Weights of a small image VAE.
Model: encoder patch size [4, 4], encoder depths [8, 8], decoder norm groupnorm, decoder activation silu.
Training: 5600 steps, batches of 64.
Data: trained on rendered solids tumbling over patterned floors, 97500 training examples.
Rows from block 7 of the encoder of a small image VAE, named by matrix and row number. Rows with one number belong to one neuron. Each number is 200 + 40 x the weight over its row's rms, rounded and kept within 0 to 999. All counts start at 0.
After each neuron's rows are labels from the 100 images, of 14976, where the neuron reaches its largest size: "responds to" is what is common among them. Only what is clearly more common there than usual is listed. The data: rendered solids tumbling over patterned floors.
# gate: MLP gate (encoder.blocks.7.mlp.gate.weight, 96x48), inputs 0-47
# fc1: MLP up (encoder.blocks.7.mlp.fc1.weight, 96x48), inputs 0-47
# fc2: MLP down (encoder.blocks.7.mlp.fc2.weight, 48x96, transposed), outputs 0-47

gate.36,244,164,235,219,170,187,228,230,231,222,234,208,156,224,189,208,219,253,212,193,172,203,239,183,248,197,214,269,252,214,265,321,132,208,191,248,304,235,255,179,223,188,240,255,212,205,177,183
fc1.36,261,138,165,180,180,254,215,219,241,227,184,222,206,165,156,239,232,207,190,152,198,165,177,181,165,226,263,269,183,196,150,187,225,173,168,173,207,237,135,167,200,223,172,198,214,171,65,122
fc2.36,164,196,158,166,185,184,149,197,124,185,172,196,234,184,202,188,213,164,160,215,195,250,160,232,180,158,184,156,112,164,161,142,258,189,198,144,104,114,142,168,180,193,180,184,196,220,269,226
responds to: spring; cube frame

gate.78,196,207,206,176,250,220,274,233,166,200,191,191,152,192,224,170,162,230,216,201,217,189,260,175,163,259,185,150,291,160,210,199,214,235,210,226,167,236,277,208,293,229,169,283,236,164,270,162
fc1.78,202,258,161,226,223,186,252,167,289,227,193,217,254,182,232,209,253,230,148,240,219,246,232,229,228,181,205,250,147,234,150,206,203,183,228,163,218,194,155,212,191,179,320,183,227,249,288,199
fc2.78,198,277,166,232,251,187,241,185,258,207,217,188,219,190,214,191,257,179,146,254,206,242,221,262,218,206,214,244,143,229,162,123,229,225,267,193,208,190,194,237,172,189,297,153,236,288,223,216
responds to: yellow object; blue object

gate.93,148,163,311,231,253,253,210,207,198,223,203,215,186,172,183,173,232,184,195,152,255,212,197,218,210,268,194,189,121,164,216,197,236,189,263,191,118,171,178,241,122,221,124,202,235,232,212,233
fc1.93,210,263,195,204,174,161,244,250,210,262,265,180,241,235,260,246,224,187,168,217,270,229,265,221,217,212,203,194,234,241,208,207,230,209,237,207,219,207,287,192,209,243,218,223,200,148,322,245
fc2.93,164,210,216,139,174,186,177,228,138,192,174,213,222,205,109,198,226,208,149,143,229,210,163,220,215,226,133,159,156,159,185,187,283,153,224,175,121,147,156,157,182,208,108,227,177,170,235,201
responds to: blue object; its colour: blue

gate.2,159,203,193,181,224,192,183,298,266,214,204,217,270,230,155,186,212,223,208,237,153,263,169,254,166,207,171,195,230,182,157,142,165,183,219,132,189,189,164,298,247,217,278,198,204,219,241,245
fc1.2,294,153,193,167,174,230,294,178,130,213,163,243,201,147,166,189,191,243,165,154,168,196,289,189,206,208,250,271,219,168,252,227,177,215,177,233,214,137,220,178,187,187,184,248,188,145,176,214
fc2.2,141,202,193,187,226,186,215,309,257,213,219,213,251,217,155,191,183,230,198,225,178,271,156,251,112,219,174,160,255,191,141,137,180,179,236,128,148,165,205,245,208,204,234,198,185,217,242,238
responds to: spring

gate.89,139,192,161,211,240,288,156,223,155,170,140,204,308,216,178,195,176,195,163,194,263,209,198,158,211,213,181,228,163,156,158,215,220,181,181,240,121,170,173,193,126,204,224,141,249,240,244,194
fc1.89,175,230,195,176,280,242,292,232,189,180,148,222,288,161,191,188,192,149,193,222,212,206,214,186,251,264,231,247,233,177,220,270,214,219,230,219,175,221,178,193,123,220,214,143,260,240,249,250
fc2.89,183,184,155,230,277,274,175,238,156,235,153,235,291,249,156,176,161,186,166,182,238,252,178,196,188,209,147,189,208,202,228,243,229,185,196,236,112,162,191,161,161,218,173,161,262,240,258,214
responds to: white object; cube frame

gate.64,200,175,133,238,169,170,144,229,195,151,227,272,194,254,236,193,177,110,121,211,234,182,219,210,187,183,146,185,247,215,262,219,277,202,211,189,210,228,126,182,202,156,210,176,167,180,217,113
fc1.64,206,237,233,158,196,208,167,86,193,221,199,140,120,122,182,209,244,200,218,223,161,163,128,215,227,163,203,141,150,174,123,207,157,165,190,215,207,168,241,190,237,247,165,176,234,248,179,203
fc2.64,175,197,151,259,213,145,233,295,218,196,225,256,238,278,227,169,139,205,188,196,252,247,196,206,164,205,186,212,262,238,307,143,211,205,235,207,191,257,190,166,177,148,205,187,161,171,226,180
responds to: spring

gate.34,222,249,156,198,176,234,153,215,225,253,144,107,178,139,190,181,199,198,180,225,200,199,170,248,189,172,162,205,215,186,197,198,231,202,248,202,216,104,219,175,146,230,260,284,276,134,238,235
fc1.34,227,190,256,213,195,91,225,217,169,174,237,214,241,196,257,262,223,159,226,143,227,201,184,148,254,167,233,190,170,202,154,192,251,266,177,146,171,215,164,177,274,148,206,151,176,255,231,235
fc2.34,203,145,258,223,252,168,225,227,167,146,268,293,235,271,229,237,185,221,233,169,229,232,216,188,183,209,244,225,213,239,232,200,169,190,171,194,160,278,188,226,213,164,203,106,165,280,192,200
responds to: white object; spring

gate.25,186,190,233,213,167,178,182,247,273,261,165,180,147,201,129,217,176,214,164,173,153,231,178,142,189,159,217,156,253,115,202,172,93,172,121,150,190,235,196,196,187,206,212,210,224,212,142,167
fc1.25,219,176,281,231,217,219,219,183,206,212,206,161,228,179,118,263,232,236,190,141,253,212,247,163,246,196,227,220,232,252,182,259,154,234,163,235,243,251,249,260,182,185,116,156,214,250,170,222
fc2.25,182,271,124,149,184,167,185,238,196,197,210,207,183,229,276,159,198,200,259,270,169,201,161,256,196,180,200,171,156,153,248,138,262,195,250,212,211,173,172,179,207,228,296,245,184,152,247,195
responds to: spring

gate.42,209,209,173,263,181,171,194,210,178,218,196,254,218,167,203,205,245,213,147,129,222,217,178,167,228,203,290,169,269,159,154,165,182,125,229,165,175,251,279,260,291,232,204,189,217,220,237,228
fc1.42,128,138,218,256,194,252,218,271,189,286,186,152,152,245,182,173,240,167,162,174,200,158,214,175,207,221,197,197,248,196,139,200,230,196,207,195,139,292,213,256,223,232,148,264,181,213,240,204
fc2.42,194,203,165,283,252,156,207,205,135,309,217,129,148,198,200,136,209,191,227,149,145,218,216,189,198,202,212,205,176,222,177,139,232,222,159,166,208,202,196,213,241,163,299,212,153,192,234,245
responds to: spring; cube frame

gate.10,199,262,220,156,247,227,147,207,199,163,154,229,223,214,160,176,159,273,181,191,198,161,254,246,171,212,223,241,147,200,149,179,263,230,263,275,183,205,183,129,174,116,143,184,198,241,163,212
fc1.10,226,177,171,222,249,213,191,236,218,173,206,214,314,240,191,200,162,173,202,159,169,225,209,85,143,228,164,206,275,215,191,212,226,221,202,155,160,173,198,284,183,194,228,253,226,143,214,141
fc2.10,256,194,161,247,226,219,220,227,252,198,209,218,308,205,184,177,170,198,197,162,169,164,169,102,140,246,172,170,299,213,209,244,240,223,211,169,150,146,215,235,188,196,191,229,198,142,224,150
responds to: yellow object; spring

gate.60,188,228,161,206,185,253,114,257,276,245,201,175,217,254,168,204,195,232,169,232,270,227,234,206,164,177,153,252,223,166,166,244,175,185,210,120,208,231,201,135,150,179,263,278,199,203,170,192
fc1.60,166,192,136,232,180,273,198,250,244,233,127,256,179,226,155,199,225,172,218,213,212,175,162,240,167,274,192,245,218,167,188,175,261,203,210,226,123,131,126,214,130,191,233,215,244,159,187,208
fc2.60,220,171,211,160,202,125,256,154,99,141,199,206,160,121,215,194,180,176,215,159,137,203,182,193,204,232,216,211,129,212,246,141,253,242,178,261,153,191,203,226,226,195,228,112,183,212,204,212
responds to: white object; spring

gate.75,182,177,190,191,164,227,130,154,197,179,189,303,200,218,244,201,200,144,284,252,102,175,177,197,203,204,184,196,176,182,219,275,211,241,194,201,176,220,157,223,184,189,188,120,143,204,124,236
fc1.75,196,203,251,254,259,191,190,211,250,174,209,229,281,146,228,242,271,155,259,170,188,241,195,146,204,250,164,145,159,237,169,242,247,175,242,162,125,194,205,248,198,134,201,200,206,235,195,252
fc2.75,178,193,164,183,178,204,243,218,155,224,230,157,186,253,188,175,126,239,176,262,219,184,213,226,165,136,213,233,167,185,209,122,209,228,147,251,293,263,218,152,176,276,269,180,169,156,191,203
responds to: yellow object; spring

gate.65,139,191,166,200,147,124,185,213,144,197,229,179,213,130,195,179,182,168,136,193,154,211,253,188,166,222,190,196,229,217,118,142,192,149,185,184,231,174,130,159,247,196,189,139,121,140,195,156
fc1.65,195,186,226,260,233,183,242,252,234,216,166,216,199,171,224,249,230,177,205,241,158,230,162,208,230,163,236,93,260,222,134,148,127,140,220,254,267,193,149,218,154,212,207,151,237,217,202,210
fc2.65,148,196,192,208,189,132,193,233,140,182,155,187,189,132,187,168,219,140,172,232,183,223,224,211,205,226,225,130,245,166,108,114,191,160,182,206,229,155,127,171,184,175,168,129,149,172,171,161
responds to: yellow object; cube frame

gate.49,263,199,232,231,197,161,166,212,164,153,161,165,219,201,258,194,224,208,185,201,186,168,179,104,207,160,218,149,202,280,233,244,231,168,276,227,236,177,194,84,228,217,148,209,203,191,135,184
fc1.49,217,141,241,242,198,185,245,221,147,192,256,220,196,154,175,205,116,212,211,112,198,167,212,188,125,214,172,217,185,150,166,126,214,265,151,154,241,226,191,278,170,210,218,224,190,176,132,195
fc2.49,128,219,188,117,160,189,223,195,163,211,238,218,210,164,160,210,179,249,165,211,180,242,214,270,169,257,177,243,220,152,169,122,179,185,122,195,159,159,199,263,197,148,229,212,149,179,276,236
responds to: yellow object; blue object

gate.54,200,198,188,180,173,191,118,195,176,235,253,129,204,195,224,206,231,166,233,169,191,200,251,263,240,186,135,200,184,171,149,191,254,263,181,150,178,284,263,245,230,251,200,159,195,202,297,200
fc1.54,282,246,247,198,202,178,201,198,152,178,153,215,162,185,248,219,144,181,188,270,197,175,232,145,160,146,233,138,221,220,197,215,172,160,215,298,168,190,195,207,232,208,140,266,136,214,129,215
fc2.54,136,213,170,158,231,210,269,198,232,190,231,190,294,212,107,164,233,238,193,154,189,227,186,249,234,268,159,194,222,203,207,176,239,197,223,144,199,190,161,144,232,218,138,180,218,154,281,163
responds to: spring

gate.61,172,259,207,206,206,190,205,232,159,221,251,184,197,145,268,205,214,314,196,202,179,241,226,244,215,255,233,221,185,271,300,166,221,205,221,217,252,222,232,225,217,260,212,205,170,158,154,267
fc1.61,202,190,173,180,190,208,250,269,197,245,220,149,271,238,189,241,225,174,241,205,139,156,211,233,168,250,162,231,270,149,188,286,186,219,137,156,250,173,260,252,223,177,238,251,210,252,201,199
fc2.61,183,215,196,221,180,213,257,258,198,238,217,147,238,220,211,223,191,167,245,193,151,141,243,221,180,269,164,174,268,140,177,287,172,205,123,138,251,165,231,234,207,156,214,268,202,255,198,191
responds to: yellow object

gate.38,158,212,195,197,142,148,211,209,214,188,141,182,210,164,112,249,216,126,193,208,193,191,142,184,200,198,276,212,194,162,205,267,213,135,102,223,176,218,203,253,138,162,212,166,168,138,237,220
fc1.38,171,183,286,164,221,238,147,195,158,203,192,178,184,191,186,261,217,202,236,183,251,193,167,187,203,217,131,255,212,168,214,207,212,294,164,245,194,168,194,169,265,184,175,202,188,341,228,188
fc2.38,197,177,295,187,188,232,111,190,140,199,184,175,194,204,173,294,203,202,225,158,255,230,185,210,134,210,154,232,197,203,226,213,202,235,168,241,198,157,159,193,214,222,185,216,227,320,269,216
responds to: spring

gate.3,233,208,179,243,215,261,196,230,292,262,171,306,184,235,233,218,240,160,261,213,219,246,169,228,214,251,159,230,163,173,191,245,247,210,234,186,174,260,188,176,208,205,249,253,248,171,144,212
fc1.3,169,226,214,207,175,132,196,230,158,145,275,143,258,143,183,194,167,216,204,174,198,185,155,199,162,189,187,222,268,218,223,198,173,205,221,186,247,107,250,246,273,191,178,239,198,256,293,197
fc2.3,194,212,163,136,151,237,162,248,226,193,187,259,186,231,184,166,187,220,188,165,120,211,165,215,157,192,167,218,166,158,149,214,207,133,219,167,110,198,153,77,212,162,172,244,178,169,184,181
responds to: blue object; its colour: blue

gate.14,230,229,217,216,204,179,199,102,234,200,204,266,205,207,282,170,162,183,191,171,278,137,205,169,162,229,169,166,183,172,216,199,251,264,257,155,198,223,182,244,229,151,157,252,214,275,254,176
fc1.14,205,206,234,216,229,232,129,266,186,212,157,256,128,178,230,266,283,231,240,206,188,237,161,252,222,222,170,233,163,180,185,188,255,170,184,158,209,140,179,221,216,118,288,215,177,237,192,210
fc2.14,165,137,158,198,190,221,204,306,143,193,219,116,182,175,128,207,208,190,218,184,137,227,202,208,208,166,189,230,207,208,151,149,192,186,147,218,189,194,256,139,151,207,249,138,178,133,135,212
responds to: blue object; purple object